config = dict(
    loss='softmax',
    encoder_num_experts=8,
    encoder_patch_size=[8, 8],
    encoder_layers=14,
    encoder_positions='learned',
    text_encoder_parallel_block=False,
    learning_rate=0.0014,
)
Rows from block 4 of the image encoder of a small contrastive image-text model, named by matrix and row number. Rows with one number within an expert belong to one neuron, the router's apart. Each number is 50 + 10 x the weight over its row's rms, rounded and kept within 0 to 99. All counts start at 0.
Before each expert's rows are labels from the 100 images, of 14976, where the router gives the expert most weight on average: "lies over" is the class under the peak. Only what is clearly more common there than usual is listed. The data: drawn branching plants.
# router: router (encoder.blocks.4.mlp.router.weight, 8x128, trained with AdamW), inputs 64-127
# up: expert up (encoder.blocks.4.mlp.up, 8x128x128), inputs 64-127
# down: expert down (encoder.blocks.4.mlp.down, 8x128x128, transposed), outputs 64-127

# expert 3
lies over: foliage
router.3:51 52 54 52 53 66 48 37 26 47 43 53 48 38 69 58 56 56 47 51 59 39 56 73 39 48 33 51 47 41 64 65 52 61 39 61 26 49 55 50 34 36 72 48 36 53 49 69 50 46 68 54 56 50 37 49 51 47 33 61 39 64 43 42
up.0:66 46 46 59 61 48 44 35 59 53 64 55 42 54 42 53 37 28 34 46 53 46 48 48 44 53 44 50 52 35 74 59 62 49 48 39 58 62 49 22 49 74 49 55 26 37 59 55 59 43 51 54 48 50 59 48 65 59 70 59 50 36 32 47
down.0:40 47 34 47 53 57 64 46 51 51 37 59 42 46 58 39 41 61 70 53 46 40 57 59 47 58 52 49 62 56 29 49 46 47 56 51 58 49 34 58 54 44 53 51 49 73 58 52 35 63 38 56 52 59 59 54 44 44 45 47 60 51 47 69
up.1:34 58 43 46 59 50 42 58 27 38 52 51 22 67 36 57 61 62 41 40 50 53 53 53 60 43 47 39 51 50 47 34 43 37 36 58 41 46 39 43 35 56 56 42 62 52 58 36 53 35 68 48 39 54 44 53 39 49 46 62 61 44 56 49
down.1:53 55 69 39 47 58 33 65 42 51 55 42 66 62 49 38 36 54 48 46 35 47 46 60 65 49 61 27 46 58 55 53 55 53 63 41 75 45 51 62 45 38 49 75 62 61 50 68 23 49 40 46 65 45 42 48 55 39 46 55 55 30 55 55
up.2:45 52 55 58 58 49 61 24 51 50 47 67 48 51 43 56 57 44 60 48 45 60 44 51 69 47 58 63 40 44 44 55 37 56 46 60 65 33 47 76 46 34 46 46 39 67 50 53 50 52 51 54 54 38 48 47 67 37 53 39 56 54 57 54
down.2:50 54 40 47 33 63 44 58 56 48 35 51 40 48 51 41 28 56 45 55 59 40 59 56 46 46 57 48 51 49 49 59 48 37 48 46 46 51 48 41 54 60 49 42 54 50 27 51 48 69 44 37 43 47 47 61 47 69 53 71 27 47 66 54
up.3:53 43 52 54 50 44 42 47 63 54 75 56 39 51 57 51 72 54 59 53 44 32 52 49 50 36 61 46 54 51 51 66 55 53 69 53 61 48 41 57 53 44 55 45 58 48 51 48 69 48 60 52 59 41 49 50 42 47 38 57 53 35 56 67
down.3:67 50 54 47 42 66 54 66 40 46 58 36 46 48 51 65 59 45 44 51 46 44 60 59 42 44 51 35 52 79 54 30 61 50 44 42 57 53 54 58 40 63 58 66 20 63 51 52 51 46 39 60 42 62 42 44 58 55 62 45 33 56 57 60
up.4:50 47 57 45 45 50 49 48 57 49 45 45 52 51 56 47 51 39 48 41 68 42 65 45 60 47 37 57 42 51 48 55 56 30 47 52 64 49 62 36 44 42 66 47 35 38 59 39 50 46 52 38 55 31 46 69 45 37 48 57 36 56 36 44
down.4:44 49 47 41 50 50 39 50 62 34 62 67 44 51 43 46 53 47 50 45 61 42 33 37 32 47 57 46 38 48 30 35 55 64 49 59 42 41 51 42 56 45 59 56 53 57 65 60 34 59 58 53 66 60 46 38 47 57 45 39 47 61 51 55
up.5:28 37 44 54 56 43 55 63 42 35 52 56 44 52 45 49 56 59 43 59 60 61 48 35 44 38 30 43 50 24 46 46 46 45 46 48 53 49 53 52 43 72 44 39 63 68 67 47 39 50 60 55 32 50 40 40 33 56 41 35 60 50 50 56
down.5:48 58 48 42 32 53 36 47 45 45 46 44 55 61 46 51 59 41 65 48 62 38 56 60 55 49 49 56 63 41 59 55 43 42 43 43 55 35 27 37 44 35 42 72 37 27 61 56 60 54 51 48 63 37 45 58 55 29 76 59 35 56 48 56
up.6:60 45 53 42 77 58 50 54 59 46 45 24 56 49 42 60 44 39 74 58 32 51 48 66 48 65 49 32 46 64 45 39 58 64 54 55 56 40 50 35 43 34 32 37 42 48 49 51 56 40 35 40 41 33 40 43 37 50 53 56 45 35 43 56
down.6:39 51 47 54 27 51 38 57 45 44 46 64 42 32 48 52 42 50 30 66 63 51 36 42 65 41 68 50 36 42 55 51 62 49 60 24 47 47 32 55 53 66 55 44 51 36 54 57 67 50 75 61 44 66 48 58 53 45 43 58 53 56 51 36
up.7:47 52 43 41 53 54 42 66 66 34 32 43 45 50 54 63 55 38 69 47 53 50 53 38 43 52 43 44 65 52 55 56 57 53 43 53 73 57 55 38 63 52 50 48 73 51 53 34 48 47 58 44 43 44 60 59 38 52 44 48 28 43 43 56
down.7:54 47 52 49 59 51 48 56 53 49 54 55 38 49 57 58 77 55 48 48 46 42 42 59 63 48 43 43 52 45 46 39 31 42 55 44 58 53 45 59 52 39 62 56 47 44 49 58 60 56 56 57 46 43 53 33 60 35 43 70 66 46 36 48
up.8:56 45 37 54 60 44 91 67 51 30 55 40 39 45 46 47 51 59 55 60 44 32 50 62 51 48 35 68 55 45 48 47 47 45 53 56 52 55 34 62 63 42 40 48 41 62 40 57 62 74 45 41 59 46 53 40 53 44 63 37 52 70 43 40
down.8:59 54 53 38 56 51 55 46 50 53 53 50 36 64 59 49 54 48 42 55 38 58 49 49 54 42 68 44 36 63 54 57 50 58 31 35 36 53 68 60 58 59 42 40 30 45 61 46 49 47 63 47 32 42 53 60 38 41 52 58 46 18 31 62
up.9:46 42 70 44 60 45 65 38 45 52 35 24 21 43 40 61 58 56 62 33 48 38 49 59 52 37 48 51 59 41 68 47 41 46 45 42 51 38 61 50 55 50 34 49 59 44 58 46 53 47 50 44 62 44 65 55 50 50 57 59 56 49 61 37
down.9:53 54 33 47 53 60 33 47 45 53 56 42 61 57 64 61 60 38 42 60 51 51 62 55 80 41 53 40 44 56 45 64 42 65 49 56 69 55 42 61 45 38 61 44 54 56 63 54 36 37 41 49 58 49 64 48 33 39 49 50 57 39 61 59
up.10:65 29 57 41 58 55 54 55 48 39 51 40 50 34 62 56 34 54 56 65 60 55 28 53 46 53 40 59 27 43 56 44 69 44 61 56 65 61 46 64 36 48 43 33 48 62 38 50 47 54 49 60 48 40 59 67 32 40 44 56 55 55 56 58
down.10:58 50 33 37 56 49 50 50 65 56 46 42 41 70 45 56 60 53 42 45 36 38 52 40 42 62 44 58 60 53 58 43 45 48 46 33 52 51 54 52 77 44 41 60 37 58 59 47 53 51 49 47 53 38 43 44 47 55 66 51 42 36 45 55
up.11:52 54 58 54 69 55 32 40 58 48 41 41 46 55 75 59 43 51 53 61 62 46 39 53 39 57 40 45 43 50 37 61 53 48 44 47 54 63 29 37 52 57 54 60 55 63 52 51 50 71 51 50 61 52 39 46 52 50 44 25 51 47 57 46
down.11:48 58 34 49 49 40 53 59 46 31 37 57 52 57 55 64 41 67 57 55 54 60 56 49 73 66 69 72 63 45 53 56 53 36 51 66 31 41 49 39 52 44 47 46 65 37 41 71 52 35 59 53 51 49 40 79 36 52 43 55 58 53 40 60

# expert 0
lies over: wood
router.0:65 75 64 50 39 57 48 47 68 49 33 42 53 55 64 42 56 37 39 52 47 61 49 32 50 41 57 48 51 35 31 54 47 69 42 49 53 63 41 49 64 31 62 57 44 46 49 56 38 30 50 63 44 48 45 66 54 42 50 51 68 64 38 43
up.0:52 23 33 53 51 30 49 38 46 37 43 42 31 38 53 52 26 59 55 44 46 46 43 56 55 49 37 40 37 63 49 54 49 53 55 52 53 67 56 57 48 68 61 55 45 56 51 70 41 70 49 55 52 44 38 51 36 44 44 55 34 49 49 46
down.0:42 63 57 47 48 54 59 44 58 52 63 54 61 49 52 61 58 50 56 44 50 46 66 60 61 55 62 52 60 25 54 48 52 75 53 47 49 25 47 66 59 63 51 55 53 61 41 38 64 38 53 43 36 51 65 59 56 55 54 52 41 38 42 57
up.1:37 43 41 61 57 38 44 40 53 60 50 48 54 55 71 57 45 52 48 45 54 62 42 67 30 58 46 44 47 40 49 56 61 51 51 50 61 43 51 49 51 64 49 41 57 42 60 65 46 41 61 55 35 29 45 21 39 46 64 60 44 56 52 59
down.1:51 45 54 52 35 62 41 56 60 50 35 40 64 52 52 58 55 59 71 32 31 47 54 42 60 46 33 61 65 45 57 39 40 36 48 64 53 46 46 42 50 55 47 42 44 58 30 44 63 45 46 50 57 35 78 62 63 50 38 50 69 37 68 40
up.2:45 46 56 64 49 55 69 42 47 44 60 54 53 47 67 62 50 39 50 57 39 57 55 63 49 36 56 57 41 55 61 53 52 52 60 51 51 42 51 44 44 59 70 62 51 22 46 42 48 59 37 29 49 56 60 40 60 43 49 65 44 38 62 45
down.2:47 40 40 55 45 42 50 60 52 62 46 50 44 61 48 40 48 52 65 57 58 41 57 70 60 60 55 50 50 42 58 40 46 50 40 60 48 56 34 55 69 25 34 31 60 55 31 39 60 49 48 65 51 44 64 37 49 52 33 54 58 56 56 51
up.3:55 60 52 35 32 49 51 58 54 54 38 40 55 40 37 37 59 53 35 50 48 49 34 57 44 57 51 70 28 52 41 48 30 57 46 36 55 51 45 56 47 44 60 39 53 50 61 57 56 43 65 57 49 35 48 79 40 52 44 60 54 52 53 45
down.3:52 36 52 49 47 47 56 49 46 23 70 49 59 47 39 48 52 52 42 44 44 55 52 41 55 60 49 43 47 69 47 47 57 62 55 69 47 45 61 51 61 51 42 42 38 71 39 44 45 60 40 43 57 65 18 47 37 43 66 50 64 56 62 62
up.4:47 56 46 56 57 66 46 54 41 55 45 58 53 60 33 41 34 57 40 47 65 45 45 35 44 37 42 49 33 36 31 55 47 50 43 48 43 53 47 40 56 37 40 60 46 40 15 43 57 56 57 63 54 43 62 43 43 58 61 48 60 62 67 36
down.4:65 44 36 51 50 39 49 59 63 68 41 45 60 44 59 53 56 51 54 27 57 47 53 60 50 67 47 54 52 43 56 64 47 57 74 32 50 41 49 57 40 63 36 64 49 62 61 53 66 44 52 38 42 33 30 57 50 65 50 40 51 43 38 61
up.5:47 55 48 45 48 48 64 61 50 25 60 51 40 41 44 53 57 57 40 50 61 44 64 42 43 53 59 58 65 55 38 48 47 42 50 48 41 58 65 50 35 40 59 52 47 44 74 40 46 57 40 53 65 52 40 54 58 59 54 54 52 56 52 42
down.5:33 47 42 49 42 41 49 55 57 73 56 59 53 45 47 53 56 47 69 55 30 46 58 21 47 63 36 32 53 47 51 56 48 60 58 40 46 56 50 57 60 46 39 40 62 45 51 49 51 47 53 44 46 60 47 42 55 51 56 43 47 51 69 69
up.6:50 70 64 58 37 53 52 52 61 44 57 47 42 51 54 46 64 54 36 48 29 65 49 55 48 48 42 65 34 50 44 53 31 54 60 50 55 41 48 50 45 46 56 57 63 43 35 48 65 53 54 58 58 54 67 76 64 61 71 51 60 60 50 42
down.6:48 61 62 50 64 50 44 48 58 47 57 63 60 49 33 54 59 45 65 50 63 60 34 38 40 37 57 47 63 61 53 48 61 50 55 50 63 59 41 42 38 41 51 45 46 61 60 59 53 45 47 35 57 58 31 49 35 64 26 45 38 51 59 46
up.7:58 48 52 54 39 52 50 67 71 57 49 33 55 60 59 38 49 43 63 50 31 49 62 64 47 36 36 43 48 50 48 33 57 80 43 51 56 49 39 37 49 31 48 34 67 55 57 54 54 53 45 35 63 63 43 55 47 56 40 50 45 51 40 48
down.7:40 40 43 61 62 40 56 44 38 40 57 48 40 34 25 36 54 51 40 56 53 57 31 24 44 46 48 52 42 38 41 57 37 41 37 45 56 36 44 57 60 35 56 67 40 41 57 43 64 59 58 61 29 53 51 57 50 37 49 43 50 56 37 31
up.8:47 54 32 43 61 49 58 54 62 54 39 34 56 65 55 45 47 32 53 61 50 39 60 48 46 44 53 42 46 41 54 45 41 65 46 42 62 33 59 55 66 69 60 74 46 48 26 49 46 65 45 48 39 35 66 50 58 48 53 45 56 44 49 50
down.8:79 57 61 37 43 47 66 56 47 54 63 65 46 37 56 29 64 57 48 80 44 45 60 59 74 55 65 44 62 50 43 62 45 57 60 57 55 46 28 54 53 46 50 57 53 45 46 62 39 40 53 50 53 60 47 54 40 45 46 59 47 46 60 39
up.9:53 44 56 44 44 61 58 43 37 39 48 63 45 71 29 52 56 60 71 40 48 48 56 61 57 47 59 37 50 24 65 62 46 55 59 42 52 55 52 52 50 53 42 51 41 35 63 49 59 50 78 59 51 49 53 42 67 57 45 45 36 52 49 29
down.9:57 49 36 32 61 29 66 50 64 45 47 40 46 30 57 49 60 33 36 46 45 56 52 38 61 46 54 33 48 55 60 55 59 77 39 46 38 46 46 41 29 54 52 43 57 42 51 65 56 45 38 38 51 53 53 42 35 37 34 67 52 39 53 52
up.10:50 66 55 65 48 50 66 45 45 66 59 48 46 51 53 53 59 34 54 26 55 41 48 46 57 52 43 59 54 36 37 56 68 53 54 46 42 53 40 51 49 43 54 37 62 55 45 48 52 68 24 55 48 71 57 44 52 64 47 41 57 30 58 44
down.10:51 37 42 47 43 53 55 57 57 69 60 44 55 52 50 44 19 48 56 67 54 58 43 41 59 60 43 58 42 67 33 71 50 62 56 72 65 37 58 43 63 61 49 61 32 46 36 59 52 45 55 48 50 31 39 50 41 45 66 62 36 55 45 51
up.11:37 47 51 53 70 68 36 57 65 64 58 51 50 46 33 50 69 66 48 60 44 62 46 52 47 47 58 47 48 59 43 28 48 36 45 39 43 43 63 55 64 43 32 55 35 52 48 56 56 67 54 44 57 50 56 48 46 42 46 50 38 64 42 64
down.11:59 47 53 38 41 61 21 32 54 28 57 61 61 49 48 30 41 49 64 39 53 57 41 72 58 29 52 60 67 33 59 61 51 47 43 63 53 45 59 65 45 60 47 45 43 48 48 50 50 54 69 38 61 52 35 65 41 46 49 59 54 41 61 48

# expert 2
lies over: ground
router.2:51 46 46 48 67 47 42 48 57 40 38 61 36 52 63 60 50 62 46 55 59 64 55 48 37 36 48 40 58 54 53 58 46 55 67 49 51 52 45 55 48 64 29 60 60 59 63 39 46 60 53 33 57 42 60 25 49 52 48 50 50 43 59 36
up.0:52 43 57 53 54 42 54 49 57 56 30 49 28 28 36 35 81 38 69 53 53 51 49 52 44 51 45 59 55 60 59 50 56 30 61 50 57 57 34 45 55 36 48 53 43 58 54 44 45 56 47 61 46 61 50 37 58 42 63 59 50 47 56 68
down.0:47 68 51 65 37 59 54 57 41 61 58 51 52 43 58 39 52 66 35 49 52 47 52 57 46 48 67 36 50 40 35 62 61 28 41 41 59 62 40 61 55 52 35 52 46 62 42 62 60 53 60 51 58 54 55 50 47 58 44 42 59 57 52 60
up.1:38 68 45 60 43 49 55 44 67 46 30 37 49 60 68 52 33 53 33 37 47 57 53 35 46 37 40 74 36 51 55 45 66 60 55 55 32 45 50 56 49 38 45 55 53 36 46 54 63 54 53 44 36 46 47 33 43 38 55 53 43 59 38 46
down.1:57 21 39 68 55 43 53 48 57 65 44 75 51 56 44 54 47 50 61 55 51 53 35 55 50 65 46 66 59 48 43 53 47 47 64 75 50 45 51 28 54 44 62 51 60 55 60 32 53 35 40 59 48 45 37 60 42 40 37 37 70 57 39 63
up.2:50 32 50 61 45 50 54 54 61 52 41 48 41 39 44 60 57 52 72 46 38 51 62 54 57 65 44 66 59 58 68 68 62 35 61 49 31 63 43 51 71 56 52 52 48 64 50 56 42 35 50 23 47 58 67 21 44 48 47 41 31 52 61 58
down.2:53 57 60 28 40 36 43 60 58 67 47 48 47 53 66 33 40 47 50 58 45 47 33 38 49 52 50 50 52 45 30 40 55 44 55 57 58 48 33 65 45 36 61 51 36 59 69 46 48 50 50 69 45 48 52 48 58 63 51 48 65 66 53 42
up.3:46 48 56 59 23 44 37 66 37 63 38 53 46 40 46 46 51 61 40 54 35 56 33 62 57 41 57 59 40 45 56 53 44 71 41 52 54 36 66 42 63 62 56 68 52 50 46 58 50 47 52 49 53 50 47 61 52 43 54 62 42 45 50 44
down.3:64 52 58 58 47 40 64 42 46 42 54 52 48 62 49 39 47 36 64 38 46 39 59 33 37 59 39 37 57 48 48 48 48 71 47 43 50 48 50 49 50 54 68 45 39 61 67 63 44 39 38 65 40 48 51 26 43 65 65 48 73 46 42 43
up.4:45 55 39 61 47 40 62 43 50 54 70 52 50 47 43 53 51 42 62 49 57 57 59 57 59 59 32 60 47 52 52 42 57 54 43 71 51 45 56 38 59 70 29 67 68 41 34 69 48 57 63 48 43 42 45 62 54 45 48 54 46 42 37 39
down.4:59 64 35 38 52 51 31 60 44 68 52 51 67 44 59 30 65 50 60 66 60 46 61 44 35 48 54 45 46 43 23 53 39 52 50 54 51 72 62 51 44 27 71 53 46 53 57 46 46 42 44 47 46 37 44 46 43 42 42 46 51 46 65 74
up.5:44 61 55 45 56 37 65 52 34 69 51 47 77 48 48 51 41 55 50 67 32 55 62 65 64 68 36 44 58 71 52 44 75 51 49 41 47 71 34 74 51 55 52 48 59 31 53 47 62 51 60 39 58 57 63 67 59 55 44 50 45 47 51 55
down.5:60 63 43 27 50 44 24 46 61 33 52 45 50 47 49 39 60 51 49 48 50 46 51 42 35 46 60 42 37 46 58 45 52 46 54 54 40 35 63 45 46 45 59 54 50 56 51 39 42 47 70 55 52 48 53 31 45 44 64 43 49 56 47 57
up.6:61 54 55 54 52 49 58 56 52 60 53 54 32 41 58 48 51 41 50 48 61 65 66 42 39 52 52 55 56 66 44 46 42 60 51 37 67 60 39 51 49 45 39 70 55 35 70 52 27 70 56 34 47 47 50 53 19 61 54 52 47 58 55 66
down.6:47 37 38 54 55 38 51 37 51 43 60 57 48 45 60 61 52 35 53 59 52 35 54 65 29 59 31 58 52 49 38 66 55 48 52 53 39 37 51 40 45 53 46 63 51 73 27 49 60 36 51 60 61 51 57 40 53 55 38 53 74 51 60 23
up.7:49 49 56 34 53 56 45 62 54 44 51 49 54 63 39 60 41 59 29 48 37 33 48 39 44 43 44 53 41 60 50 57 50 38 60 42 54 43 48 45 49 34 58 62 52 43 58 44 57 50 61 59 50 50 51 48 50 70 50 49 34 67 26 44
down.7:57 54 52 56 48 42 68 34 47 59 55 55 39 40 52 60 57 51 70 63 59 61 51 45 63 53 44 53 56 50 55 26 63 59 55 53 53 55 43 62 54 54 56 36 39 59 47 50 40 64 43 47 54 45 45 39 62 37 60 56 54 62 79 51
up.8:51 54 46 58 55 63 40 48 37 27 51 52 52 47 45 73 66 37 39 51 42 25 40 53 58 46 50 59 48 49 39 49 39 62 62 32 33 57 46 49 52 51 56 46 46 57 40 42 50 52 57 63 50 40 58 52 47 42 45 45 75 32 29 64
down.8:43 62 49 70 31 43 57 69 51 57 64 36 45 47 44 26 40 47 53 46 59 76 38 50 68 46 55 45 43 28 54 39 37 50 52 51 41 34 52 52 50 51 31 44 53 29 40 59 66 40 59 42 45 35 46 47 47 59 47 69 54 51 49 44
up.9:33 39 56 44 49 46 63 62 67 64 54 47 49 48 40 48 49 34 50 55 63 44 61 44 53 52 61 39 58 46 45 57 49 58 56 49 50 46 67 29 59 39 52 46 54 52 68 41 54 53 38 52 42 42 48 53 52 51 66 56 41 54 41 69
down.9:42 51 48 45 37 39 46 45 60 45 49 52 51 39 63 50 61 45 44 59 46 59 63 49 42 54 45 57 60 59 36 52 52 60 35 33 58 52 27 52 53 46 45 54 71 68 55 59 40 37 57 43 29 67 51 47 57 49 56 42 52 60 77 50
up.10:43 34 37 35 49 76 35 50 52 60 43 33 62 50 73 58 48 48 66 44 42 38 49 38 46 60 63 48 62 52 59 57 56 42 49 55 39 50 55 69 48 30 61 39 40 43 56 56 51 47 66 47 61 55 57 42 55 60 47 49 48 56 38 38
down.10:55 71 44 52 46 49 59 57 64 44 31 56 43 45 49 37 52 49 46 49 68 58 48 44 51 43 58 43 41 49 33 49 43 50 60 35 46 43 33 24 46 48 61 57 43 58 46 39 46 59 51 41 43 47 52 37 66 50 61 33 49 62 39 67
up.11:56 57 48 34 62 44 58 54 42 65 57 55 46 49 65 54 35 75 50 55 39 60 51 56 64 63 66 57 61 55 57 48 50 68 57 67 48 48 48 75 54 56 52 37 52 52 42 46 40 49 52 62 62 47 65 35 60 45 43 41 66 65 38 45
down.11:44 66 40 49 44 74 40 69 47 46 55 42 54 46 39 33 44 34 62 31 54 41 46 54 56 69 61 32 37 49 39 66 51 51 45 32 67 62 36 62 53 53 55 49 54 30 54 56 54 48 41 50 37 41 61 40 30 58 40 54 49 34 51 46

# expert 1
lies over: ground
router.1:51 20 42 52 51 27 57 61 37 36 37 45 44 43 45 62 53 48 44 53 56 31 57 48 48 61 61 47 63 58 68 62 48 62 37 42 47 36 56 49 43 34 51 60 59 44 62 43 58 62 56 45 37 44 53 37 41 58 56 48 64 38 53 44
up.0:38 54 48 27 49 55 48 42 57 47 56 58 25 67 49 44 40 49 41 40 49 41 49 56 36 65 43 33 47 53 40 72 52 79 39 52 47 52 45 53 51 58 40 51 62 67 56 49 51 48 54 43 46 44 56 47 52 59 63 58 64 41 46 55
down.0:59 55 43 58 39 52 62 55 30 64 41 50 50 32 56 44 38 40 69 44 48 54 43 61 65 49 42 50 57 33 73 55 43 49 44 58 64 37 41 46 41 57 50 37 50 42 58 52 42 48 49 55 43 65 50 49 61 40 50 60 53 39 40 43
up.1:50 47 61 54 43 48 59 59 46 41 36 46 61 19 38 48 46 65 53 55 69 48 53 59 46 61 56 65 49 47 67 62 49 47 50 44 52 52 64 56 47 56 37 51 54 37 48 43 44 38 56 45 33 61 62 41 46 43 56 58 57 62 38 50
down.1:44 51 58 59 70 46 48 32 53 42 54 43 41 63 64 45 56 45 55 67 43 66 67 56 30 45 45 40 70 50 43 63 51 57 46 60 52 56 58 43 39 60 56 58 49 69 45 58 59 43 44 62 71 40 68 44 34 44 42 35 42 43 43 41
up.2:24 52 52 60 55 52 56 62 57 52 61 65 65 67 49 66 62 49 48 57 54 41 49 48 36 50 24 49 52 56 42 42 52 55 59 52 40 59 36 58 51 38 46 57 44 55 54 31 63 46 66 42 47 51 32 71 71 38 53 48 61 47 34 46
down.2:65 53 51 55 43 44 42 53 39 29 48 47 34 36 46 32 48 49 45 45 44 63 41 68 54 58 61 47 56 31 54 57 48 67 52 37 67 34 55 64 59 51 49 38 59 55 43 53 55 43 52 28 45 62 51 39 32 39 45 58 29 41 62 63
up.3:40 69 49 58 50 37 50 48 46 53 45 28 34 42 53 70 30 31 48 52 52 49 57 29 44 61 72 33 51 73 53 61 64 52 48 59 34 43 53 56 44 45 54 51 55 30 43 60 40 64 53 53 36 54 52 56 50 58 47 47 43 57 47 51
down.3:38 34 58 70 49 40 51 54 58 77 56 63 53 48 62 45 44 44 52 40 44 44 46 55 55 33 49 45 43 37 48 57 59 54 49 45 55 57 51 34 55 56 60 53 37 60 43 41 50 32 33 50 52 32 43 36 47 80 39 46 57 56 43 41
up.4:37 32 70 65 52 63 57 57 61 42 50 41 55 59 68 42 53 46 59 36 61 45 60 45 53 55 42 45 87 66 44 57 52 50 60 59 27 46 48 53 62 57 39 44 56 43 47 55 56 57 32 51 47 47 71 52 32 42 60 55 58 48 43 43
down.4:54 64 69 47 57 50 39 62 52 55 47 45 51 51 46 67 20 44 44 66 42 68 50 48 53 37 54 60 46 43 43 73 44 52 32 59 46 53 62 50 54 52 32 45 58 56 61 41 58 42 55 43 42 44 45 58 58 49 42 47 58 48 47 50
up.5:69 45 49 57 54 50 39 55 40 40 64 60 30 46 49 57 64 41 51 58 45 62 47 44 76 67 61 18 35 55 37 65 29 50 51 52 50 41 56 42 43 48 49 56 61 40 53 45 50 59 47 45 54 49 56 52 46 51 55 43 51 32 62 39
down.5:56 42 61 62 40 44 73 49 39 76 44 51 47 53 62 67 39 53 67 31 47 55 40 71 61 54 42 55 46 61 55 46 59 69 49 38 44 55 34 43 39 52 40 53 57 52 45 55 53 53 55 57 50 49 30 39 59 49 43 42 61 44 52 68
up.6:39 55 52 49 60 55 42 60 46 47 66 39 47 52 64 55 30 42 35 44 43 54 28 60 32 67 57 40 51 62 61 43 49 41 61 38 54 24 61 48 41 59 44 36 43 58 52 45 58 46 60 37 43 44 48 36 57 58 65 49 54 49 51 50
down.6:71 48 49 39 53 63 46 42 30 58 53 61 50 44 37 39 49 55 67 48 47 49 51 55 49 65 49 57 47 36 71 56 42 38 30 52 61 75 37 45 50 38 47 63 54 63 49 46 43 45 49 68 59 62 67 46 46 42 50 35 46 49 44 60
up.7:58 54 35 37 33 54 55 52 49 60 65 46 31 47 42 63 40 48 62 34 51 50 43 55 31 56 41 48 55 57 50 55 47 60 51 54 65 50 51 53 33 58 58 42 52 52 42 50 62 66 56 44 48 66 48 48 39 55 62 49 37 37 45 49
down.7:48 40 44 49 57 62 46 53 33 41 47 39 55 44 40 64 45 52 47 36 44 49 41 70 43 42 52 41 33 52 55 38 55 50 50 30 25 62 33 53 54 61 54 54 57 48 73 76 41 41 55 47 46 50 53 51 60 39 55 34 61 63 44 60
up.8:45 44 50 51 42 52 50 43 52 65 43 47 55 36 35 76 55 50 58 61 57 41 54 57 49 60 47 59 56 58 32 46 40 37 29 56 61 49 31 43 37 47 35 33 34 70 50 39 59 48 56 52 62 43 29 32 41 42 46 46 64 60 51 48
down.8:48 48 51 40 50 35 64 63 49 45 39 47 42 41 50 31 39 45 40 33 41 69 61 44 45 72 62 35 51 21 58 42 56 63 57 51 53 51 41 41 39 56 47 37 39 34 52 65 42 38 53 63 32 54 51 60 44 67 39 50 51 47 48 50
up.9:51 40 52 53 60 51 47 37 31 33 55 39 44 28 49 46 46 48 43 46 48 46 65 59 53 37 37 56 74 63 60 66 48 52 55 54 48 46 69 48 47 45 67 48 51 42 37 37 53 41 53 51 40 48 63 53 34 46 32 48 51 40 41 50
down.9:50 55 51 48 54 44 59 44 51 60 65 53 65 50 51 46 35 53 50 41 51 63 47 52 57 52 52 64 43 46 26 44 48 50 33 53 63 41 56 52 42 59 34 49 54 63 35 42 48 38 50 61 56 36 46 46 51 47 49 39 41 48 38 42
up.10:32 15 43 43 50 47 35 45 39 42 36 65 60 63 65 55 51 48 41 69 47 41 54 51 60 43 27 45 49 53 49 47 54 53 57 61 62 44 47 45 52 39 49 64 64 40 69 52 65 52 49 50 41 33 60 49 55 70 55 73 71 47 51 45
down.10:46 53 64 69 50 37 50 47 59 67 65 56 33 46 48 32 39 31 54 49 72 53 41 47 47 69 64 63 52 42 56 55 60 70 58 39 29 44 52 53 47 61 40 43 31 44 35 51 58 62 44 49 57 64 50 52 41 50 54 46 58 36 58 51
up.11:66 62 47 46 47 22 54 55 25 39 56 53 46 44 53 62 51 47 47 36 56 59 39 30 57 49 55 25 64 58 49 53 56 51 38 52 31 50 39 50 52 58 43 43 45 53 54 59 50 43 42 59 55 52 49 47 55 49 55 43 30 45 55 63
down.11:68 53 66 49 49 58 67 40 55 44 44 60 74 45 50 45 36 39 55 55 55 42 67 58 40 52 51 52 39 44 53 55 44 45 66 32 55 47 70 60 63 53 63 60 70 38 44 46 46 45 46 50 64 41 52 65 55 50 53 23 77 52 64 46